Rows from block 5 of the image encoder of a small contrastive image-text model, named by matrix and row number. Rows with one number belong to one channel. Each number is 128 + 32 x the weight over its row's rms, rounded and kept within 0 to 255. All counts start at 0. Numbers have three digits each.
After each channel's rows are labels from the 100 images, of 14848, where the channel reaches its highest value: "responds to" is what is common among them. Only what is clearly more common there than usual is listed. The data: drawn human figures in many poses.
# convs0: first 3x3 conv (encoder.blocks.5.convs.0.weight, 208x208x3x3, each kernel summed), inputs 70-139
# convs1: second 3x3 conv (encoder.blocks.5.convs.1.weight, 208x208x3x3, transposed, each kernel summed), outputs 70-139

convs0.133:136129083095084078101106094116112060095105135093112117084155155139134123089045147126114180132126124150075117131123122100077125167127102172131123140141091134119112105156148094073102140157107167128128096158158135
convs1.133:156150136112091128113116106131086102092091168210163129082128101159147081196087104094140134098147119166111094071134142131132114153141087102158147083119191127156108093112161064076139110133097144116119152145127098
responds to: brown trousers; bowing

convs0.200:145195078102129169159094148134122094118153138098149140123136126167144122144127085146113134126101157141126111119141150166136125139114143123136116158096064071098122123141109137119166099115118127127147127146136081
convs1.200:098167212149201137144089192130117102114156150106113162162125166131102162166151163137053133158130124116075154165128125134114078175162088162124099158160095187157113111176122152131098139112166154130141151140142154
responds to: bowing

convs0.115:104076119114140153099108127151206123119125119082192172066138168060116125124122101159124093116132165110148150099135068091110033132151083136131131074099093123126108144202119127159074156097134124119109142110127096
convs1.115:116141103082138138133138118109167137157151127136218180122077151137115154163123133148145121112156159155146099177109088100120155133115143149118095160097114139119125124143152081146111146132068179160152142109111140
responds to: brown trousers; sitting

convs0.106:121082079094170065091148116216128176114141148124130132124128120164102120159094140156140127091157155155083100124136104127078097121107094163148187142106120130109133100130118069135165136153109130111137084170151105
convs1.106:117110115156182083076157164135148133108119112157130090114157171133128118172081115146133140137181122106139146152104127106172096136130075100111086104150174125176116129112088067097098164144113080098138086109151085
responds to: handstand; arms up

convs0.7:190099164097100107128105192127084139130149100133127195128131143096115139107177118080115095152140106097140103155154108138079080159132144143107166129166119205134130127139114179093123137135153097102109087142167168
convs1.7:135106101138161084163130147115117122112167119077131177095124118220087116154152130136182118094166138124144137115196121167107202093129135117119184117115155101144143140142122163133168115125144132177154136141156128
responds to: waving; splits; star jump

convs0.98:109113100127059144185106131118023141161155085125148140176105106139078164109147175157120070183151105102126063127099153144166163191126095086132128126131077137102105111119147143111162175103147137129163081052127115
convs1.98:137070130115123122182124146128123172075136140170118144164185095090114112134180120132089128156090118127160103131140139171079056163108144146139129146114137136149112110149119123186191186116111128110171133100115202
responds to: handstand; red trousers

convs0.81:152075058096084123113127128181105115098105125115132104093098129109142125135094125130126150146166109128081118088140126078110077143119134093160144083114140104121097109138118111131118142113134176099128151128140054
convs1.81:175156124155130102070075121064140064159155191124174113115087102170093100172123115119216138151092154129109096149046160130079103135102142112087126114091157143170141143124116140097117158080116169135160139114128132
responds to: standing; pink trousers

convs0.72:159088077103114087117120120117101135096116103115105137168148088134113069123120124140116169155162145120153119147185126113110145092095107174099148105176149096119172169201179151112098061131144108094131068231144089
convs1.72:180171158138138134104163159131137130109183098139146111187154148113162119117130124058173138126132103115129143142094147131147130202088138071142103127172112154170149150126135092117162154086112157120133119138177173
responds to: handstand; red top; purple top

convs0.171:135181149124207161129131119171082112132108132219111100109057143094129129120127112164130127173160150127127148090112138138124090133200061100153172255144099080146114108167143147154123100133103136101117124068120115
convs1.171:129123128088173149110112092146078095123111178044156178172078115147102150090104104145166107118139127168058145097128153152171168114169108116135196103165104156104101092137103189108135165161099096143120115123112120
responds to: kicking; yellow trousers; splits

convs0.2:143159175085129183106135108100162102105110105119125114116129148098127145164099137073134137111105154133135107123155108106148077130126116128128122149154134125130168115140103122096113155168158158113107126125145095
convs1.2:129119102102141083114130074103131114162122143112117153156135097106123201138110129181083133172178149140144108125146106095100174092211125153118169154126121110126149164098134143095146150137057147167018164096152127
responds to: green trousers; teal trousers

convs0.148:143077180120077126157148121138057112080060119102077135177174128136132134174122208136146199151111156118082101126067097131116176121099077090092093128151088154103084093055099111159123153186117118138116101118174138
convs1.148:169097121170111089170124144221107128156113098179134170142049129184132117099098172101119139107141140127159130163162159160120134096133143111146176103112125119103102122144103164148129157125122106117099095137160142
responds to: star jump; brown trousers

convs0.176:118125161072094032122107147119121144167141120113159152176112149117129118115133173149134098162087157168130103133192091145136095088123054089136139174139124119127104144115108163102093141137146091145124134154131129
convs1.176:101075124129180128164075144151086139121114069168147124168158142151147145147156124120178157097113088139159168135172086146105143191104127120147149112208073123057109155126137156082139200156110124161117097185141150
responds to: hands on hips

convs0.24:063148192061105156094149123172082156128065122184065127177117117111102148124136112112133066133132112143114141116097109148097147106160140088069074176142101130091172142148088151070118199069144066107090117109104115
convs1.24:156160092139131166098087118154098146167109159110143130220103158094102113122134145131144168134141166105124128163143172067158100106117161164149149175188122142125131097160116175172119118147073146162094147117191169
responds to: arms out; kicking

convs0.17:154009169102130159184153139114093169122125118120094153150230132120086180095161096153133120116168132145162156178112115074087033082141144097130161109189099152140122121134110157119095134138133126116167096121133107
convs1.17:185137078116176094113125131114145079182090103129116140148083133157102144160115152133193150137131176156116163156223136095162182115159170134103158100130132085106152166134105115146171139118141140185100113158164114
responds to: star jump; brown top; waving

convs0.128:097131115044147092124158109144100100145161160092110124087108143109095101101089132203114151082109138132106102124101112103065096093128109147164105111106114158107096106079110135104099130156115120127195175009126108
convs1.128:156135120089167097146142116148121082150123134076109118051108151132104113107094133166148115076109120112174154165151181089099162121165151137062185100092082131146157086080111085099147047116188151114088165118143162
responds to: yellow trousers

convs0.124:089153093168013144156126167098098055133107115116115123090088131144122168134109134119148132138152135175105121131109130145138108153169140128128131072118113107147149129067154184069152130134094062118126154103126103
convs1.124:160142128147123120113117139110131131148134089101093189095156148125073177130166120078175097141157111113143130121130121121065124142153140190119151163135138151128121165130135133187175121149131095109130133101090172
responds to: purple trousers; walking; star jump

convs0.146:091104113141141092111134121108096097094094128158074134159159091037171123120147108138109077118103147118120104133072128090112084130163090125095098095128123089126184157057144114142086145141106148108100129163192122
convs1.146:094064079124135110140172164127131165162079125114118158159117151128140111099097179194053182084167136111165090132132151084111122102114132154151124181157125159095129070131120124122116120171075106151108159168143166
responds to: waving; running

convs0.141:087039138121205145179134126093123142148150136120114125153134093183088091114165164148142131148117106076138083123124130143178177180151115094155106032147167154121151145099147123145117121144106151103113124078120121
convs1.141:077087155126134138148110131130111112097084086130102134162096122145062113174151194080075085175163166159064076122099143120088124081124146142106101134114158129124138120160214136155122143186146129143134140115116198
responds to: walking; orange trousers; hands on hips

convs0.12:149057110103116120129142114155142060098110153159161098142109161105113089125121095129124092157136123172075149068104096120043144084123092128118138116112137119105121103118146080125151179094117125123138108123143124
convs1.12:123110157138095112136137101089157154114146112174101081123124120137147140121127100186119136108125132136146177171131141146126099119112128110126125131095123149054161131140136098112147124103161173147093128136147090
responds to: orange top; orange trousers

convs0.120:102086138091043095079132136096094112128080143087132132118116123142187122135143142165127111063105128104137074114142130109099166155128098137097099126141145086140115113117128129078169164132132152126075121116130159
convs1.120:091145124149096163185146128216140123158095114176113160112089113145109143086141154100100098140110171123118119134100132176112107095133109152151085119134088157076131147130146169180111171142131108085077151140141080
responds to: star jump

convs0.110:137089109046126073136157119130188138136157116106095102143109117118087105153119098105126074115172112118132146158094151141119091107150139096117152083127096113123091127109159134161066113111125110130092160131158178
convs1.110:232107069145092119074101137139101139166067156102109126166165147085131128215101190113197200081094161127177122172135120145105105110099104152119152175136135134166129122154155167130090155154140106118118143116113057
responds to: standing

convs0.55:099044131124070168117145122014153100097131114131143137181160134158108099080106033134133083124155133175161142127161123177075139120146141117142121094073163127111188128106146140120108102157117145152137110145073085
convs1.55:081129124115102090110217126096124129112091071058162156142165099183131146139089119158118145080105117174141108089051128138037101146098129163139161155100103110128175127159174146087168129075083147152170149115144155
responds to: bowing

convs0.62:073048176082112066122177166101136101124127145100171158129111118133120100145093098147075101142099087162141123132159112119076090075167143102134119092071100150128145144061082101095146144177135114145134102114168144
convs1.62:151109117076070187158084159117040105072126160078131158113111140156066161106110131127132135103148100134106171157230172103096135173175134143090128150050157167086151121131095137128148137117117121144183116098177093
responds to: waving; orange top

convs0.170:155151127071121098138123118121142122138075121063143155145083134142148116131140118134111183146135135115174118111111113091066071134106088102121121133144116151143108194094130118090129093051115141143139119129131122
convs1.170:150107180137106113152055147169170104104095101156131199127154127066046074165171127099131122129118163168118110179145124117125136131136119163142087110144112159111139117140139150131111125101163143160129114095152147
responds to: standing

convs0.8:106165103136129107161108109086147117148174080108126125103137127132110109130134128093114096075142166137089136119175132165163172091094127099141124087061187106127112145106127073151131181151150134119100100137101128
convs1.8:137121175191160165111088154112063115116097114125142112148137159121113139154117123082090183134130144135131139174122106157137150135064126110081178091182132099115130108158164141139112141140114155138066126102134110
responds to: arms up

convs0.78:146100135158132119164129128139141056102140084084125171090129166068130119146134169148118156078147151109075147104057086039116070099130122107128101112102084063122158095136137087081135132117190148096069141115139115
convs1.78:154140107084109118143159136119100117112080132147061147084143170132149153153161134214103128130140193141084164132123152070144134127126111153139142118132142203027180180123097094165112102098113135107124144121133163
responds to: green trousers; sitting

convs0.161:069052124126146088157096120140131140132117120155189088098138129167098133064104151111140050121079134186136168148135111157039154170124090140124133132142103137125119118131116088145118084162109119137105157093120118
convs1.161:078130115081178080125162141110102119151100123120158082056080103171131116188130125085115107097149123159145081123107142107110155079193162108127108100077140063093136136113125097066092083081159112129168098100123080
responds to: orange top; squatting

convs0.102:088157108113088180111110159089117098121130113063101085093144142087214132122119112121147147167178130121112079022122115149123111133144040114135129139088081161125146122093130119107147144153114114091172131194144154
convs1.102:121082102082165094094094097083113131169105145151178129132093176114082176132096129094187069131161100213127147091134094127149086120147134119123085106160130120101196114122130078162129148073078096169149120148130129
responds to: lying

convs0.204:091080221137202092121158144193132130093082120167138135161142144108128126137155077137114116142099136158131104073125093132064120096110129136138131104092109127122096119169091172163131179139131131102107116116126109
convs1.204:156146072106166136085142157106124093108207093047125143145152115146105112157074149116176095133124185145044100159086117169128128123166094121104141070098139099079184155120177129136103074123135139136124125108143097
responds to: arms out; orange top; squatting

convs0.94:112074150136044165166131116043134104130096140112112075074113130071108133105116100130114152069116125118121131121139117166194034131147153137169128239144151070134182155118137111148112109137125108096086134136060119
convs1.94:135148098089108092107162091092067079118131139090086112160072151136100160164079059131163124116141146170081097135086172138103138116151184143120144076109125102086188119117156072068171108104090126071149129127109160
responds to: arms out

convs0.122:047068088147115143091053092140157052114119115106173122087124158108152132113075116103120135144115134147096145094124130099045082148094154161161097112178144140136166134097130124093081136167128143139116117236167106
convs1.122:096132187128089148121086134145123033056100127188104097069099144157057166099127116112086117140138121108073134089152124140155115179159151113131148161108205137102126158173122091126168120137110118132129126132198142
responds to: bowing

convs0.63:070108144124110115161090090043050119140179134133123124112067158137146135155108128103164113108138125104132103115154145156158149083170067121105121247120102047103181128150143137095118138092131091111155126127045136
convs1.63:131227158108175132104131172130095107167048119098145156126151100144128145121106126083150129154184131094148083199065121105159107074117166130129153171179147129106118125089132112113086179160103131164079114165119070
responds to: kicking

convs0.99:173119210111073086081060107129168142152131133152110106155110094069134144162136062148135073155102121113165108120157121150072070161096133101073117093123056107158117127149118094116115114107132128127133079158125109
convs1.99:242052146121117143071128117121140086103070166167088143176111116126178134119106140093174227133119153092177095205139129119169125088137188154103162197165156157120135144111093109123075142140154084121132135169119063
responds to: standing; white trousers; white top

convs0.130:142033109075131154204138117146150132112127146075125152085079136146077141124119133099120157176176097138107084149120100184152199135106147155122132137149190125146157115119117119115143110107158121125135157164135152
convs1.130:153091199133194129094165205088102126128083098177113078133171145151084127178127108136143075123130103131218143166103132168134103132107170137084076110095127153166167163150125092158123120100108096128184093091148103
responds to: handstand; standing; pink top

convs0.82:122144093161141122137138114102092073122095157140131129134122145123112148116105105051130099129152106137088141072111068128104082125086086144089118106129131095100130133084112103155113161100120121109163101116137084
convs1.82:143124125122123136121133020137146154184174156128072124082114138112147147118130119176184137138167108043182106114126074095119139139110110134112141121101134132061137116133097120080109128152175158147107148162128120
responds to: orange top; orange trousers

convs0.22:126085145084154148105127144070135153097199108097081115150170138137135087141086127069106062127163148138116138150153104084077072159140139104084083106107103156143141150088115144000130069126148115116162102082135065
convs1.22:137085164102150076096093116163128110129067077064103131115161131158122131161114158146121128128157174072135205103129129102123126107159103152131195147159134113117163090087160144117136120122103150126175090134196121
responds to: star jump; green top

convs0.46:110176040111112119133140103114077160119132102085106129114128117078138119131130136158152099136118133114111066114088157117150178177125105171125145162068052105105109120121146144164098152120127166146153125085140174
convs1.46:123100165116150068149129107133115155053074102057099100139130077125102170124097127099122106186127121177102154161132122112087103118105137091056117121131124139198167142136172172153154164145137157137101143117134209
responds to: handstand

convs0.70:082096120088170067094132130039163102117097157045131112116123096155170113100117104105140180109110125142088096145132102124096152107157037140142114142138049128090140121078136114131088109134103116145167117196137135
convs1.70:102135075131139128105106162112143108144077175174143087086141117109096150167105120107165132097142140147141120125145139187159085113131115082094138073128129124133167108152114034088179121101092138132090153163112137
responds to: arms out

convs0.67:150089147140073080132127146185183103152166115106160109129130135079143133147142109122144126087146157096099137128087104108125051135145182143138129039025088142116129085107137147122075145116091142102130084066143148
convs1.67:080153139158089130199113144148131188072147102144106119110118146133177084126125173141113087126123181156147133070104120140128209148108070167145095076099115153119120102164159123134128155108115122119132122162164121
responds to: star jump; walking

convs0.147:117109065151145147134107152097159083136129108153043146106151117137172106179144103141139143140160100082129005138153126163137107176158126161139114195147126123112130130149103142102147160092095138053102120183147102
convs1.147:152106151149107091102138189074129105089114109134073118193123103112090124124087118071161114172130158137112051173107125142106161082192154111122130107109090187125133167122146110134118143129136137095115174166132134
responds to: waving

convs0.26:074170145131098146153183128162178109140098102098057167126151164180098149091123121139101104088135106104085150081074106108100131106124162109114096127142129134143157154117133135104129092077166148110103133146180087
convs1.26:102059142089096118101103145108159126112076142208161138125140143121072109143147109131118167098166154125160141133137152085182097170153011142135091146093124060128120124083115132149081150108069122165133124127132132
responds to: sitting

convs0.80:114014099119108132255062127196195120143170111109097066088095154177143130119144109122124095141176128137122134155187113172118112058127098131101123113067073191130165120087117132098080104131123044145120092150189139
convs1.80:193181097127167105191137157116082109103126146126089106000196158146068153123142128149160061175189152133178177142190122132156164160147117116110138114088078129133169127136090134127180056106145146163165092098138080
responds to: star jump; splits; orange top

convs0.112:102120148115133089228146107121136121132230097140092125100056118120102086129137119165122107087096137051123135165143130126192105096158058092103157106113062092133140114185124147091055148136130143185092125109089126
convs1.112:143124150128095140226109170163070098113151071159135165091150174142060121071123119159115151122136193108089133128194105124183178077172158164133133132122096154123126103191113113116152110113124133115150135073145079
responds to: sitting; walking; orange top

convs0.201:117081132148082105135069115096094134118106046122196137108173091125101139131128137141131105103147149154113125112146117129107152126154091148097147018092135093131118114116106138145110143120115166096068105113093131
convs1.201:224118159105139070180202130106136080176175093175173123152147140120169108151135120144126159111166155128169150172114101147128133123139195163149142152108099169137184117090149143086111163098143089159145124108091124
responds to: squatting; orange trousers

convs0.192:090145096147151127119106130170095085125133111157120143092150095088131117079118124119126150076124129137098165090095157127103162134129076144115157144146090070109077124170125131146114167150124190107155108087112136
convs1.192:154135046114124169121145132111090067121082160083136076109118149146133087098128138132119107102128128142116127116120145107155065088113175109129173078135187148158112086090106147097146106084140094135058149141094071
responds to: lunging

convs0.36:105098146121115157060122146086103165163120120108144184126171141113154139117166086123145151072118145160114091140143107110101124134137083145155126167135153115137123114073140131126176152090118119141089106162081067
convs1.36:159130121100159126113081105105114191084111127082124109132159163110107113167147071066134125108160113140141140172148134160140067124149162123076194067166210131073093108132128135111111141141139115096124126138115138
responds to: arms out; red trousers; red top

convs0.44:103127097087090153127140144122151141149111132049126109153177151092170149137101210137135097142148152123097078117039090102117140112121090154116112121082057133139145073135105067131107127094102108125130130147116134
convs1.44:136037106116074115068118136152130156170085138098109104142079091240114114101128142100091155124134178079156151094090118141139087172146114195139122137110182133126186102128162134144097181157132096131112149139116121
responds to: bowing; lying

convs0.16:058078073092113105099123119095172100116072115072185146107132118130108121167112155102117122066155152174102129121177098092085155120086100130101145088150148107136068095149143106173135094163154083098145116155133041
convs1.16:148145148153135133131173123128147153088178082144155090172141180122156119202106096101131104090125118153192105204101137119216101083160119112124098122168097157133098121134141148075105160118144137094074074129139120
responds to: handstand

convs0.197:166177212103159115139151114183031115104149098147138092167061098084108138135145136094122130115110067099145115146154116086067110142110114100100131099098075141121087176142115127128101101109127151158127132073124132
convs1.197:206130042170174115049134150112125105124057079143120155204108134056185100139078092122119180145120143138169122126129115126181036136099143143155150132135103146126113133133077109085104144149192096139144106146163095
responds to: hands on hips

convs0.139:102087059137118134098124182097112109094117128109057152128145116113110129092170132133134196075104137102127089098162134120130134136128107095156148141140146132097138149100151085100123060124126153152133063154097107
convs1.139:132109155134137116113165132120098141130099124110106118119047140107112145152123160140147142144121168111158152105092084146119135104112113131110086139137080147133152196083152109225109152129142132115109117120121170
responds to: brown trousers; sitting; running

convs0.58:194091111119109159133200167103191136139047111148138119221083123088143138095154106110147188120154126089122074116038109170100103096109108140083163094195092103126151111162143145158104173120119128136132146184150147
convs1.58:141090131109158070124169134153141176166117088168128159145117149171055145160158105135175091121119121113134129168127093129085121151128094110132071155133141124133169119146174087138109100141121134102178115054176120
responds to: walking; pink top

convs0.199:131138103097091128150125101103072121096148088157083064116109148139120109102133093143116092178158099090092137081119139221102060132169040108113146116058085098115060108190135103132146134112126164126107138092095143
convs1.199:169148143100157088143108105111068203152141140087172115092143107161080100172121120099186106185132073150094114097170102177161180107115120124096145074098125128125128052177167183104183096128119150137124129100137140
responds to: arms up

convs0.3:102126131132089166062089131103148129112089097255127121122113163069172135097153122128116135097142110160120122082097167118112127143156083116139185167112095112122073152118121139108051126130078179075132128095094081
convs1.3:106139084141172135158173130124109144145108198149130107137043101101141137104140094117208073155153161202092107064125107118201091122131113143114142121182134126129111117161131064129124137141110177157139086119100174
responds to: lying; kicking

convs0.207:163150115045124093170153156146178102093088135142106161133129106108111102115139068146109139111146130082082075142185140107156064090135114121096108158148144148141165144074119118134112110100117105033129121156140122
convs1.207:222035120156152131089186143100120134120072160172103158178087106093124141139104082104193123135138094103141164183163080137142118119129154122136143152133104140105103147111090147150101164153134127160140086137141139
responds to: hands on hips; purple top

convs0.158:095130080128171011120178107121182099102155106079131119135103123115108098103102114117143096127134123097136074135090094106170121165136071094104156122109079110061127114199176104122066179126081068165133096083101108
convs1.158:108139097108105142101141174184108154154132089100082150173136149141160150130135168094088135171084173175110134138113115146168121056085101131139119089137145124179106089125150128162128165110111172107109126181103143
responds to: kicking; red top; walking

convs0.151:028189127102189113122138135170099189128151091133145150113094153196116110160084135148114140158156137127092080078126108155161072113172035131091148100103124151153138145179135108106083149140121190089135117186148079
convs1.151:108142193145168164118103139135103201185110103201095137152127155110132119093079124107069154111136035066118158097146076157108123182104091137133127119150100136087105122115119116157172129124121125133135130138156093
responds to: arms up; bowing

convs0.194:076121183096023137092179146149121154142158116141097098128087185120083163161132155113089116097129116123149126123164103107161201082139138150131115089083132146130152124012144170062146149118121151096109171090170151
convs1.194:141111055136065100093172132148099169162102146104132124122183158156117106077085143120087149126204188134149147069055160117130097092129113123148155112110121114140125116097192195125098121152109134140144110184090171
responds to: sitting

convs0.167:089112105112123088136090116079151116149117097135132159097127155106121099154137134147122084093114152117123163071071080067073102079102115181099124139133082046140167143189130077090121144102185129129121104143134096
convs1.167:156127136062103119127099112128155112083129097140118154130167177108114164164124141159076130164153195119101175173128179060145106166128154185096112132141159177052100129106127081094178136074079084126111122121132178
responds to: green trousers; sitting; green top

convs0.47:130120053000116142091120129190121080102090138121069096113140186087109135133122101141148132106130114153142129130096115062067053147146157101129143148144130124080110094160103122170147107115143123122133159145105133
convs1.47:176140106070116087110147185127114163140090132138151185131070114141141121108174117165114138130151146136167149067128121128122091139121069125092150113138139127165147093120126107114127139216041131110149182115131173
responds to: brown trousers

convs0.4:134062100132154092086123141183117115113092161084132129125109099101122112130134144088118106098148109096170137099145094128110041151123208161108112084134228117121069132057128101124143133128132130149134082100127106
convs1.4:163169163132123132123106086147128109177126111105126152159095126088074131171141130153157124067114170142115054181070094077078153116164117108178113177111197180125122149134137157200081165141161167115110090122136183
responds to: standing; orange top; arms up

convs0.69:171029116100108158153156132088100186140041146121117193156146148063130118100191142116113151178113145135112111171153105135083142090127105114145113131111190115172121089061107143085118095106140131111128104069128100
convs1.69:129093142151139116108119113122073168087111110122137163183153170123078151141131090112152122111143135146090112067149158105108118151147101112120126095105206145107115089099126177139119124118143121144157121124118189
responds to: kicking

convs0.54:052096100143116103122133137099162084128093118158083167150110174084107147163173136143111138123098141163120133156137144102104113134112100123125078083134196130157164104016111142146145144156096147121110129106184156
convs1.54:214173107147104118136087085124128145133128153079088159152144070098096120100125142075195132179201160121120161122175121058100138101121164161108139145146152099153103126057145158156147117121170181168105136155128117
responds to: waving; orange top

convs0.88:139080111170118050120154128124117126148072124056132100082111162141137123088114102088125160119122144154104104114124129132044087054133103127147069124124127126123068142124132103117090120131126133147138107207130104
convs1.88:191109127090171085080163158119164173170111107151164111100085117132112087145149122116145142094140114158219122183107106117193098162110132146092110181104131149150174131122123128109077159120113104154146069137123112
responds to: orange top; standing; running

convs0.163:090075095134117123145121110153095145104108123101085145095143121141126141121084104162141086094105140127147174111130123117076139156157158123122122111121096118104123137109130137112110122136084110104092142137124084
convs1.163:104135131119167091165142140069117093130126128049100161168149165128144181170108107154095115109068120128111106129162156155101133138123125113121124134115127100132176132113185144127094138127140154150145168135096142
responds to: yellow trousers; yellow top; lying

convs0.51:114102148132085110110091091096114141113164131116124151158081088117154179111111064141131083101123123135127072136115116121171074070164087088138076146122089112122137143176108186101098146159163096173137134100149091
convs1.51:133156121142087134157123079156140185148132165125141192142212128128141082071127104165147180147122116119145112122115069165202181141127133073094136117072094112096147158168114077126150113150131187135079111138133119
responds to: kicking; blue trousers

convs0.113:149091089091130126180140150116127118138166144106078137127105121133097123142148085106138147112126120111121127137129107202166064111075084125131059180117124128127177136129148155127095098101136056118088126131102145
convs1.113:097097168142152122109125104174117116144124146132133152091123147167087191091097108112174120101149162083170120125141158161237202126072082142139121095126165175113178101141126148126114133126106129170142146095171123
responds to: kicking; waving

convs0.195:137125106109120073124113128171133156123204133127111120131137149097104125177116105128122115107116161156113100105131093094144116132155129122088135160090109115110138128123132128110143105138126154111136123070168131
convs1.195:154163151117134154200104150127048097128156135128151154174100148129165138104143122137076127098134185130116140123108128131116164068124025088151076119090140139097163143142122127098074089108157128126142135092108134
responds to: kicking; walking; red top

convs0.114:188179185127181121183121105130130138128162111110077145101103111116130120127110159138141170144130115103129135140186158064116221124115106102114146134178162110118115180139107125105127128134112095128133146135135121
convs1.114:187039079125189152070138153086110072144051113149163117204140109167173114116127107120160142115174122116126124158084153144165043088144104124149175131169154123106175156105117120095076131165099104156115135189115070
responds to: hands on hips

convs0.155:105100079116121078116107113146138107129118110100135141129094127139051171083111110136148092102187107084121124128092118092160082132088208116132143162191110150127106124046122124104168124099091145156092126128107129
convs1.155:201144137152116111078090121128132124157132156081162146175124108083083131169115134095171180117115141128100110118086054150097092188106099123175152170089175147138077124107143171111085127169144121153188121098126152
responds to: standing

convs0.19:140065160133147125184131141059045025131114098164109118125086108064198122125132068117154091100118132126094062115133140137122091130156180109148053148124098146128178124051146135143115131184132152145109186050175149
convs1.19:156081149107133086115190181108179124103083144167137124159142163135171122090175120139104133146167100154191114147115119100079101128150151150132089117152124170176172078118150103111138119085129129139165156148101092
responds to: squatting; orange trousers; orange top

convs0.79:085074118096093087137163166136068128155129114095127116106126137171085124119143154125122130121091147114123135160068138126116131139113075158145177083072125116123154129076152107225123114143131130130096168117151095
convs1.79:095136101168107104174169149168155143116130070148182119072098132178136091149104170141122122115136093127189162123108106131109114134131158129141153140118061107118161136136152098054161112144106118125164090073131166
responds to: star jump; red trousers; orange trousers

convs0.125:194127164130062086115072115112096157138140094200185111192139176038088112144164111133150071139089151082143067155159127115101103132101156110095116081153105106143126172135160153111086107117151143108113066087130120
convs1.125:153096087162069142084111129158109113143078088143167181201094086127101110119141162122092185109165127151153102121097197125096077098110147127133150174126153076106151151154111191143127170092137066125083133156147123
responds to: sitting

convs0.184:134147123063189122117144117093129188118106122075121143144133102130108108102165137082138157171142123101092131189169112103119152126143147097103117077109104112084121153109123100090133114085143104104172094094129108
convs1.184:095095115154116108116051085140151141095048128117082154148172145090167165142175175133121137138174128055160146126160142077128094142135127120128165132142138114197152157144097128164140159122083095097139094127145149
responds to: arms up; lunging; green top